From a checkpoint of a small sound classifier.
Model: waveform 16khz input, norm batchnorm.
Training: muon at rate 0.022, 5200 steps, batches of 256, held-out accuracy 98%.
Data: trained on babble in 24 made-up languages, each with its own sounds, syllables and stress or tones, from a formant synthesiser, 39062 training examples.
Rows from block 8 of a small sound classifier, named by matrix and row number. Each number is 50 + 15 x the weight over its row's rms, rounded and kept within 0 to 99. All counts start at 0.
After each channel's rows are labels from the 100 clips, of 14848, where the channel reaches its highest value: "top examples" is what is common among them. Only what is clearly more common there than usual is listed. The data: babble in 24 made-up languages, each with its own sounds, syllables and stress or tones, from a formant synthesiser.
# conv: width-3 conv, dilation 2 (model.blocks.8.conv.weight, 384x384x3, each kernel summed), inputs 192-287

conv.305:33 29 52 54 54 51 50 34 22 57 19 52 26 21 85 51 38 80 44 58 43 62 57 50 44 46 50 72 46 44 44 31 51 63 63 56 13 51 58 74 47 35 24 40 43 24 83 46 36 50 36 60 51 59 50 46 49 36 64 41 35 61 57 48 99 71 59 39 44 79 46 33 31 54 45 74 64 60 47 35 53 45 53 58 41 54 55 41 62 37 66 43 33 65 55 27
top examples: voice: high voice; prosody: tones

conv.224:43 38 37 21 65 61 49 35 45 31 49 27 58 48 24 47 62 47 44 42 29 29 59 42 38 82 39 65 50 69 43 57 44 48 38 23 34 56 50 37 67 60 80 49 41 55 53 52 44 35 72 23 50 69 78 44 65 44 36 76 26 62 51 36 37 45 64 60 62 52 33 37 50 26 58 41 50 40 44 46 48 37 25 46 58 35 31 53 73 68 45 74 44 46 60 56
top examples: mains hum

conv.159:37 29 62 53 34 25 50 74 74 16 57 32 38 54 56 42 60 52 45 74 36 46 44 57 45 45 38 56 56 43 55 45 64 61 28 51 37 42 49 49 30 99 37 42 55 56 46 01 21 20 55 50 65 35 69 63 36 61 34 34 58 46 37 36 18 51 65 46 46 45 43 48 28 31 67 32 42 46 44 28 61 68 61 47 32 01 58 35 42 44 46 39 63 56 58 38
top examples: voice: deep voice; prosody: tones

conv.348:47 46 64 42 64 06 37 61 51 74 72 50 33 35 43 41 51 39 30 53 58 53 45 26 25 40 37 47 41 39 46 43 71 38 51 65 63 40 36 51 45 64 43 40 39 53 50 70 42 46 45 67 47 39 44 42 45 61 82 32 42 29 66 35 75 41 45 35 41 55 62 45 31 55 29 58 62 63 59 30 54 68 11 20 74 76 55 47 14 74 70 51 43 72 47 31
top examples: voice: low voice

conv.97:34 44 46 55 62 37 46 42 39 56 69 32 41 76 41 43 59 39 39 57 40 40 37 72 69 34 31 36 54 25 14 86 53 33 39 85 44 37 56 72 18 47 32 68 52 30 44 42 42 76 58 42 35 69 06 57 76 45 75 41 49 27 73 39 43 64 39 49 60 45 92 31 35 36 77 43 29 56 65 77 36 19 80 42 56 23 70 63 72 53 65 68 57 48 60 29
top examples: voice: deep voice

conv.245:45 67 59 34 50 62 70 54 26 34 23 38 38 60 46 21 54 40 42 40 47 35 64 91 61 42 48 48 44 68 63 21 19 40 41 52 46 59 61 62 34 30 59 35 37 35 46 60 33 54 43 49 49 29 36 29 63 51 70 49 52 73 41 31 74 52 36 62 53 47 63 52 33 47 45 44 32 42 59 53 34 37 47 33 24 69 31 66 56 57 38 57 55 57 47 34
top examples: prosody: tones; voice: low voice

conv.358:40 55 88 80 36 63 62 47 59 86 34 53 80 50 55 46 59 27 49 66 58 60 43 67 61 53 27 59 40 39 78 52 52 21 28 58 48 67 41 36 66 40 33 39 53 75 38 47 63 74 62 37 35 61 44 27 54 38 42 03 47 36 41 31 33 82 19 34 40 51 71 52 46 77 43 54 39 52 49 70 49 19 67 57 41 49 65 51 30 61 56 71 80 48 52 47
top examples: prosody: tones; voice: low voice

conv.241:34 61 42 42 49 40 39 67 36 59 36 63 31 72 63 49 39 52 44 58 43 51 54 47 31 57 68 44 67 52 64 50 23 73 59 34 64 76 51 50 75 23 18 53 36 57 47 65 71 50 76 38 43 83 68 92 68 62 58 48 42 46 61 73 30 41 64 44 29 52 40 72 23 46 38 10 48 49 54 53 83 55 45 61 50 41 49 48 63 35 51 37 52 79 48 58
top examples: prosody: tones; voice: low voice

conv.338:63 41 65 71 44 49 52 41 67 35 57 51 50 23 54 36 31 47 55 34 45 52 53 67 27 58 52 47 42 13 52 23 46 63 23 68 58 40 37 25 46 40 63 52 53 41 63 15 23 39 74 24 68 51 52 57 47 48 43 40 48 60 62 56 56 49 56 48 50 24 42 50 45 53 61 38 41 22 41 59 51 51 31 34 51 31 35 46 63 53 73 61 66 40 52 41
top examples: voice: high voice

conv.77:54 39 50 40 46 53 75 36 49 45 42 34 33 47 64 42 28 49 53 25 59 52 58 55 41 22 56 51 36 47 30 40 35 09 73 51 79 34 35 66 40 46 38 72 58 46 97 52 60 66 69 38 33 62 27 55 65 40 65 28 43 36 59 41 47 48 59 56 59 57 32 33 47 52 34 23 30 36 74 47 71 41 51 51 59 73 27 40 11 87 44 58 65 76 72 56
top examples: prosody: tones; voice: high voice; /y/; /w/

conv.207:55 34 76 36 37 55 57 35 27 33 17 42 54 34 23 86 45 18 73 32 53 56 52 37 38 65 38 59 33 63 65 77 49 37 80 39 26 58 62 70 28 41 53 40 96 66 56 54 38 52 43 73 64 48 44 41 68 83 32 53 49 53 49 54 58 42 62 47 35 63 28 52 62 00 78 24 51 58 33 35 70 52 34 58 54 52 62 43 34 40 65 49 54 39 52 51
top examples: prosody: tones; voice: high voice; /y/

conv.158:60 64 33 57 49 46 39 33 49 61 75 40 52 78 40 41 72 64 24 19 52 50 33 42 47 65 85 55 62 53 38 38 56 43 22 45 57 43 66 44 28 56 60 37 51 54 25 37 53 60 57 43 46 20 43 27 38 75 65 43 53 35 65 63 64 59 99 59 60 40 83 64 33 28 29 58 42 31 57 12 22 70 44 28 38 34 73 38 57 50 82 69 48 34 53 42
top examples: voice: deep voice; prosody: tones; /aɪ/

conv.161:56 51 63 44 11 76 50 43 41 53 99 43 48 39 14 48 60 58 49 49 32 52 39 30 63 40 68 21 46 62 70 61 65 52 64 70 68 82 30 55 22 53 60 57 64 68 37 45 31 52 48 51 54 50 61 72 69 44 39 59 38 62 60 43 49 44 51 37 61 61 42 57 53 42 15 51 25 80 42 43 46 46 34 22 45 35 13 39 37 47 51 38 41 38 57 57
top examples: voice: child-like voice

conv.360:64 54 52 62 47 57 54 28 71 51 53 42 63 62 53 37 49 38 30 30 67 50 63 51 44 44 45 45 40 40 65 44 33 28 39 40 43 62 18 64 47 51 50 63 61 41 50 77 27 54 59 50 34 49 49 75 41 46 23 40 43 05 60 54 51 48 39 51 53 58 63 64 63 33 49 53 56 32 35 40 45 56 53 52 53 69 24 77 25 34 64 56 50 52 35 29
top examples: voice: high voice; rumble

conv.240:08 60 47 40 35 63 40 09 48 42 81 76 70 26 42 47 48 48 25 55 41 23 58 45 40 21 45 51 63 50 61 33 51 44 13 45 29 57 33 47 38 50 25 38 38 31 46 55 36 53 59 44 47 63 50 38 50 29 36 41 41 56 45 26 16 55 34 48 12 64 57 51 40 41 53 31 40 53 51 24 40 36 37 63 40 57 53 21 87 53 37 35 47 49 64 76
top examples: voice: high voice

conv.124:56 60 31 61 20 45 59 62 23 17 42 50 63 65 43 77 59 76 57 29 27 61 38 42 39 55 56 37 59 37 25 59 58 51 53 52 70 59 54 35 46 44 51 38 49 41 55 64 53 56 15 64 31 41 66 60 39 52 45 30 52 74 57 39 32 41 53 43 49 15 42 51 54 33 29 52 54 60 36 58 37 54 25 50 45 47 43 47 66 72 59 37 56 13 39 60
top examples: prosody: tones; voice: high voice

conv.243:55 92 50 61 59 47 44 47 81 40 52 55 19 32 55 69 33 52 49 76 41 47 85 52 36 34 75 44 45 29 70 41 37 77 24 58 52 67 62 84 58 31 46 77 50 50 60 53 48 68 55 70 66 64 62 30 36 65 44 28 55 41 60 59 57 58 66 73 61 76 54 52 34 41 72 48 33 47 44 51 60 67 68 52 38 35 52 58 49 50 43 34 34 65 45 67
top examples: voice: low voice

conv.303:47 61 57 44 55 65 57 57 67 56 33 51 38 53 61 41 36 50 37 37 62 67 58 30 55 49 45 59 60 48 68 72 76 25 36 29 30 44 74 60 36 35 63 72 26 49 62 50 46 40 52 24 50 72 30 42 44 49 55 80 42 53 23 54 53 49 37 66 71 45 53 46 42 37 34 54 57 89 48 19 56 57 59 62 45 37 42 37 51 78 35 50 48 51 60 53
top examples: prosody: tones; voice: high voice

conv.331:49 88 34 53 38 45 63 61 64 59 29 33 64 44 42 40 40 24 53 36 54 29 72 30 50 48 43 51 36 35 54 76 58 34 79 31 35 56 59 80 65 42 59 17 34 33 37 17 31 55 23 82 44 53 49 39 49 49 63 45 21 79 47 58 61 28 45 45 30 79 67 45 54 32 59 54 53 71 73 40 74 68 96 44 58 54 41 49 27 48 55 58 46 49 59 31
top examples: prosody: tones; voice: low voice

conv.253:57 42 47 43 40 34 56 34 54 59 38 39 53 61 55 54 58 61 41 49 40 83 54 28 62 72 53 48 21 54 65 31 53 30 29 51 64 60 63 75 48 99 29 32 68 45 27 66 61 58 57 45 43 45 77 35 73 61 58 42 72 57 62 49 51 55 46 32 54 64 35 40 77 60 38 20 47 50 45 35 40 31 63 33 44 73 60 56 34 33 66 96 63 67 59 57
top examples: voice: deep voice; prosody: tones

conv.325:94 73 65 60 02 42 55 70 46 75 63 59 57 68 42 61 54 46 70 65 34 28 56 53 48 46 55 65 60 47 57 48 27 18 58 47 48 58 34 55 46 50 47 71 75 63 73 23 70 37 55 41 52 75 53 32 63 51 67 73 66 45 66 48 52 59 79 51 53 45 60 38 38 48 38 43 32 35 78 37 75 49 74 42 54 59 57 41 37 50 61 34 23 40 81 45
top examples: voice: deep voice; rumble

conv.302:44 44 60 66 30 63 43 67 39 61 32 20 49 63 60 65 56 54 51 91 48 62 85 45 40 53 32 44 30 70 69 68 33 51 55 67 59 67 43 58 37 66 41 45 45 39 46 50 62 18 52 73 85 33 35 51 36 60 61 71 25 69 18 51 47 47 55 99 38 33 66 34 77 45 67 63 46 42 77 42 46 57 48 52 44 43 39 23 55 43 20 31 53 67 23 43
top examples: voice: deep voice

conv.259:67 59 56 37 90 33 64 69 43 18 31 54 53 43 71 34 40 54 31 63 61 69 81 57 74 72 56 60 20 76 63 41 50 54 22 33 48 65 44 81 57 64 45 47 55 57 60 53 59 60 44 59 37 77 35 60 66 43 88 68 36 26 42 38 59 63 50 53 64 20 33 70 42 54 67 59 66 48 57 54 60 60 24 55 63 25 46 51 33 73 58 72 61 99 46 27
top examples: voice: high voice

conv.12:62 51 70 62 14 44 39 40 44 51 37 45 37 79 35 59 59 60 45 45 28 49 50 56 45 50 62 42 27 48 53 38 55 29 53 50 67 52 35 48 61 39 50 58 50 69 61 47 19 43 33 36 83 43 56 60 39 38 36 49 38 78 47 55 54 58 36 45 79 68 45 36 57 34 39 25 64 56 49 55 59 71 31 42 33 59 77 91 79 57 23 58 62 69 48 61
top examples: voice: child-like voice; rumble

conv.261:53 43 60 66 54 52 59 53 45 39 51 37 30 47 58 61 50 63 53 19 40 74 32 47 51 67 54 21 45 27 50 39 65 82 69 65 72 50 71 32 53 45 45 52 42 69 42 32 44 52 47 27 29 55 52 33 70 99 32 64 42 52 40 65 43 55 66 58 44 73 27 65 54 31 65 37 45 51 75 70 17 56 40 44 56 48 65 37 76 57 75 42 52 27 47 39
top examples: voice: low voice; prosody: tones

conv.219:86 73 31 80 45 49 41 66 24 41 51 62 57 53 45 44 57 82 75 57 34 49 46 44 43 53 38 67 53 62 27 40 60 65 65 25 31 47 62 45 61 49 50 98 36 51 40 60 65 44 24 37 53 62 51 57 77 56 56 68 33 31 50 48 23 59 36 46 58 38 52 40 55 58 20 48 29 35 41 44 43 45 55 23 53 57 54 41 60 31 47 60 55 67 58 52
top examples: prosody: tones; voice: low voice

conv.334:76 90 44 29 19 39 64 49 00 63 58 45 40 57 51 37 51 49 56 40 41 40 54 53 32 60 68 35 54 46 32 48 19 54 65 23 49 82 54 36 59 41 50 78 37 47 89 66 78 50 76 69 76 47 52 52 31 41 53 44 28 56 43 16 31 62 56 47 57 55 76 52 24 43 48 58 35 27 18 45 72 45 59 42 54 73 43 56 63 66 57 50 57 37 48 81
top examples: voice: low voice

conv.376:35 74 66 13 49 53 36 22 45 34 44 52 61 18 51 45 26 63 51 46 60 38 55 50 53 42 32 55 69 37 30 35 46 51 40 55 40 40 45 50 63 51 24 52 56 46 26 53 51 64 40 60 53 59 49 22 59 67 38 48 48 68 52 20 37 48 39 62 68 55 51 26 20 25 58 64 29 57 46 21 30 41 58 57 41 29 40 44 71 69 47 64 64 44 45 34
top examples: voice: high voice

conv.320:58 41 56 57 47 32 34 49 54 58 29 57 17 26 68 69 50 58 68 84 55 34 29 46 70 16 46 30 48 37 37 26 39 30 66 60 23 58 64 55 61 23 55 61 60 63 67 43 37 49 63 24 23 73 55 61 74 51 50 56 39 61 66 52 41 40 35 32 54 46 41 48 32 58 18 28 34 35 45 65 80 48 70 65 65 36 53 46 33 50 60 61 57 75 60 58
top examples: prosody: tones; voice: high voice

conv.47:47 25 60 57 59 47 46 29 35 79 13 24 76 31 42 31 47 41 54 11 53 52 54 55 47 72 67 45 38 37 53 56 70 73 43 23 54 59 64 65 35 47 46 20 56 52 49 26 46 57 38 48 26 22 37 51 74 39 55 57 57 63 38 29 31 65 52 58 45 53 21 59 24 54 42 45 50 17 55 38 70 57 71 49 41 53 47 52 59 44 72 40 26 48 61 39
top examples: voice: low voice; prosody: tones

conv.129:79 56 56 41 17 31 49 36 32 33 64 64 54 60 17 42 31 73 39 37 39 46 33 57 34 64 59 69 41 52 38 31 44 51 67 29 62 40 45 56 48 45 29 50 35 73 84 51 38 27 49 62 36 31 26 60 52 36 72 47 40 79 54 34 62 40 32 56 59 49 34 58 37 91 16 67 65 54 34 41 25 43 56 21 42 51 33 19 54 44 35 47 56 43 77 37
top examples: voice: high voice

conv.103:65 36 45 43 18 51 73 20 30 39 85 48 44 60 53 66 51 77 45 35 71 55 53 13 38 40 50 51 41 59 15 50 59 52 56 47 51 52 38 49 27 29 32 18 62 33 77 18 53 31 33 28 39 67 69 29 59 32 58 60 28 72 16 56 55 56 26 52 32 40 51 67 62 33 55 70 38 39 43 48 45 40 37 42 49 44 26 58 68 31 58 45 32 51 42 19
top examples: voice: high voice

conv.357:61 38 62 47 83 60 45 41 45 59 34 45 53 24 55 52 67 42 41 41 60 48 58 36 51 50 32 55 33 50 24 72 29 60 49 57 42 31 54 44 47 36 61 36 55 45 63 73 27 44 52 52 62 39 31 64 66 53 52 46 61 25 51 28 42 41 55 53 60 62 76 33 36 36 70 37 67 35 48 99 19 57 42 59 62 66 63 37 63 64 43 63 61 99 50 72
top examples: prosody: tones; voice: high voice; /w/

conv.7:86 65 58 65 34 37 63 68 57 39 46 50 49 45 49 62 53 33 39 38 68 31 77 57 42 39 35 50 58 74 64 41 44 65 30 66 16 50 36 50 60 13 38 46 28 67 46 40 45 40 56 67 57 39 49 50 36 26 93 37 49 32 41 62 57 56 24 67 43 45 53 62 43 18 24 32 67 39 37 59 54 45 58 58 38 45 55 33 63 22 64 45 60 53 64 58
top examples: voice: child-like voice

conv.218:38 57 55 54 56 59 43 54 61 49 34 64 56 41 42 82 39 29 33 64 33 66 52 21 58 59 43 46 64 66 56 52 58 08 37 68 45 67 37 59 41 63 48 66 68 43 59 79 57 61 44 63 72 60 36 33 59 62 38 33 51 44 51 12 31 57 43 63 73 56 36 36 43 58 66 48 46 46 80 48 55 50 44 24 27 66 74 64 58 56 45 68 34 42 62 45
top examples: voice: high voice; prosody: stress on first syllables

conv.258:29 72 38 30 71 39 45 57 42 34 70 50 45 64 72 54 58 62 42 86 10 23 30 61 56 32 38 77 55 51 63 56 44 41 45 35 32 64 49 45 57 41 46 38 37 54 50 83 51 50 65 57 52 45 55 52 66 11 52 62 32 64 54 32 73 48 52 41 34 46 37 36 73 59 60 55 61 36 28 72 78 40 41 60 55 55 32 38 47 42 18 36 68 34 82 32
top examples: voice: high voice

conv.266:73 99 45 49 73 31 38 43 66 49 55 58 58 59 46 50 67 81 34 51 60 58 33 53 43 54 43 53 44 64 49 59 39 60 39 71 42 38 81 43 29 33 68 63 73 60 29 48 55 40 48 47 31 55 49 43 42 63 55 67 45 44 53 64 30 55 57 60 35 39 77 29 47 29 44 51 46 65 48 66 56 57 24 44 71 43 28 54 67 47 47 18 33 51 64 47
top examples: prosody: tones; voice: low voice

conv.336:29 55 46 37 36 47 64 49 60 41 42 58 49 28 70 68 61 57 44 30 58 34 50 48 51 82 36 44 49 54 62 45 59 89 21 70 66 68 53 53 38 42 39 46 48 40 43 54 64 28 31 41 50 45 49 59 51 79 68 56 54 53 34 47 28 38 59 33 64 33 44 44 29 63 35 21 66 40 31 49 57 66 54 38 57 49 65 69 52 51 57 45 49 59 42 68
top examples: prosody: tones; voice: low voice

conv.310:40 44 66 57 35 34 54 39 38 43 06 45 64 38 37 50 52 09 45 38 57 52 36 49 56 40 56 62 39 62 43 59 25 38 33 55 39 51 68 49 56 38 41 80 52 43 56 63 54 40 44 67 61 64 33 34 64 68 46 47 33 52 41 84 42 42 55 37 45 56 59 64 38 51 77 42 41 35 58 55 61 63 69 83 44 43 35 39 26 51 52 33 38 62 49 43
top examples: voice: low voice; prosody: tones

conv.61:59 60 56 75 37 47 40 74 37 61 50 38 32 38 44 57 58 53 60 35 66 59 16 71 31 34 44 77 70 63 45 54 60 31 59 75 57 46 51 48 59 53 63 61 29 46 65 74 32 23 44 61 26 52 53 57 78 60 83 61 62 67 62 27 37 55 75 43 36 63 43 51 38 58 51 31 41 58 56 51 41 54 47 70 55 51 44 60 28 71 54 57 46 62 56 63
top examples: voice: deep voice

conv.134:46 26 67 77 30 39 52 63 55 51 15 47 43 82 40 44 55 35 35 62 70 64 47 73 16 50 48 32 38 29 53 72 54 40 55 43 33 80 37 59 35 56 67 56 49 69 18 60 50 45 48 49 62 52 33 37 53 69 62 48 29 42 53 47 81 81 64 57 44 42 71 44 41 49 78 61 50 54 38 59 54 72 56 45 51 51 50 27 56 63 17 56 64 51 55 36
top examples: voice: high voice; prosody: stress on last syllables

conv.312:31 19 49 46 28 42 13 19 43 27 52 45 58 74 51 76 49 25 47 07 40 71 86 63 40 28 31 31 30 34 46 47 65 29 18 45 36 47 21 24 76 57 29 33 59 42 33 71 36 32 46 44 59 30 48 52 56 23 61 43 31 45 65 58 35 47 47 94 38 43 41 36 52 45 41 54 60 46 51 61 51 75 60 42 39 51 55 65 31 48 32 29 29 20 35 67
top examples: voice: deep voice; pink noise; rumble

conv.36:36 30 52 49 52 63 58 66 63 28 69 38 60 63 49 42 40 48 43 45 52 18 57 44 34 39 69 62 47 74 48 51 39 38 38 52 55 56 35 50 46 57 63 26 41 48 82 26 20 37 46 49 28 46 38 62 87 34 73 68 49 62 63 59 58 72 19 36 45 29 61 36 61 64 72 49 34 52 37 68 48 53 39 32 75 38 54 44 40 15 42 29 53 54 45 43
top examples: voice: high voice

conv.316:63 82 33 56 61 39 35 29 41 54 24 57 38 18 59 17 57 63 46 41 34 59 33 56 55 45 49 51 52 54 51 71 72 48 85 27 22 61 69 58 30 20 49 53 46 60 43 55 39 45 25 22 65 70 33 64 48 47 46 67 42 63 48 51 49 50 10 55 73 58 50 48 44 49 79 58 65 81 50 46 47 65 52 56 57 30 56 60 51 57 40 51 62 99 44 70
top examples: voice: low voice; prosody: tones

conv.34:66 42 52 61 42 50 39 72 20 44 38 44 14 62 60 31 42 51 69 42 63 56 43 44 58 41 50 77 43 39 75 25 22 54 30 56 44 85 47 72 33 45 42 45 47 43 32 24 11 57 31 42 21 12 63 48 46 67 51 72 33 26 48 49 51 70 39 42 34 50 65 43 52 52 50 24 62 47 36 68 81 30 45 57 57 50 51 60 53 26 77 50 75 55 46 35
top examples: voice: low voice; prosody: tones

conv.280:47 57 46 32 41 69 26 55 55 28 58 52 65 47 59 02 54 60 05 51 54 53 64 42 25 47 25 62 60 38 22 79 61 34 50 81 73 64 41 61 44 66 45 39 73 38 16 51 46 41 53 87 77 69 51 43 99 49 50 52 61 35 52 56 50 44 51 67 61 66 46 64 52 67 72 64 54 67 51 28 66 56 39 65 35 61 70 72 45 63 31 35 76 51 46 41
top examples: voice: deep voice

conv.356:37 50 44 69 24 29 79 39 80 77 55 42 44 46 50 60 24 36 52 24 29 21 75 43 38 42 45 31 28 47 63 62 53 26 44 31 69 57 48 56 32 27 37 44 42 46 58 48 41 27 25 29 51 25 53 21 23 18 54 52 46 52 50 45 46 26 66 57 37 26 22 45 43 65 39 47 37 34 49 31 34 39 49 52 42 66 65 55 50 48 30 67 51 83 43 77
top examples: voice: low voice

conv.83:45 73 36 49 71 34 31 52 27 38 51 36 53 50 37 78 39 66 83 64 39 32 42 42 28 60 34 33 56 27 52 26 35 50 35 53 34 32 58 76 45 20 51 30 36 47 51 45 54 24 43 41 72 38 32 48 38 47 27 71 43 61 43 82 66 56 59 46 53 55 63 30 34 11 43 59 43 63 55 62 25 33 52 41 70 63 21 46 37 26 74 20 59 35 47 51
top examples: voice: high voice; prosody: tones

conv.90:41 46 40 48 20 55 68 32 38 39 57 40 38 21 27 68 32 40 32 54 48 58 70 54 51 48 51 41 61 38 69 49 46 39 74 38 66 35 23 52 47 50 19 15 30 36 38 51 40 53 59 39 57 47 29 22 54 45 42 63 62 39 40 41 49 65 30 65 65 35 29 49 69 58 53 69 36 49 49 34 55 62 13 55 46 34 25 77 54 43 43 45 35 73 31 59
top examples: voice: deep voice

conv.138:39 72 25 40 48 61 64 69 49 64 39 30 46 30 68 52 56 88 35 70 36 32 65 53 53 63 35 42 68 47 59 23 20 50 88 55 64 69 34 59 83 53 43 25 37 37 48 61 48 55 82 38 58 22 49 34 49 27 55 67 69 40 45 40 78 48 41 68 52 36 96 44 54 57 55 50 65 49 43 47 44 43 49 61 38 40 59 29 12 65 41 61 38 63 51 51
top examples: voice: high voice; prosody: tones

conv.226:29 58 43 41 46 14 14 57 37 44 73 25 65 36 54 41 39 37 34 67 41 58 28 62 29 48 32 70 28 87 63 60 56 32 62 65 58 16 38 32 29 26 52 57 52 56 38 50 34 54 49 26 48 47 64 61 39 42 55 40 66 50 54 43 65 41 67 60 51 53 69 36 30 20 53 77 26 76 60 23 70 36 65 28 47 35 52 13 56 78 22 79 33 51 41 47
top examples: voice: deep voice

conv.146:28 53 75 24 61 53 47 44 28 31 61 51 76 48 44 50 33 49 37 51 30 38 57 30 52 34 43 31 28 62 35 71 55 22 52 52 52 43 38 67 44 18 55 56 32 35 49 38 32 47 40 49 34 60 50 48 44 57 96 55 52 68 54 56 51 59 36 54 58 43 41 46 64 50 56 61 34 53 61 35 49 44 43 55 37 57 46 47 47 12 38 35 52 46 40 78
top examples: voice: low voice

conv.67:44 18 58 66 68 41 48 29 51 50 43 28 48 68 47 45 41 61 64 42 76 35 57 20 55 61 55 50 35 44 66 63 64 17 33 29 55 38 47 53 34 59 60 44 62 76 55 59 48 57 70 79 67 61 52 37 88 69 44 58 46 41 34 61 38 41 36 41 52 75 37 45 50 53 49 45 44 49 47 71 56 34 37 43 35 73 53 43 55 38 83 74 44 68 80 58
top examples: voice: deep voice; prosody: tones

conv.251:61 53 53 57 60 48 42 37 49 41 44 41 43 73 50 70 68 63 77 33 43 37 58 44 19 64 47 40 64 71 47 49 42 54 55 47 54 51 66 40 48 73 30 61 43 45 43 52 51 62 51 55 46 45 42 78 47 75 23 53 47 49 71 39 61 54 90 48 63 15 64 58 55 56 22 58 51 43 57 76 14 53 40 53 52 71 30 47 84 34 51 76 62 32 69 47
top examples: voice: child-like voice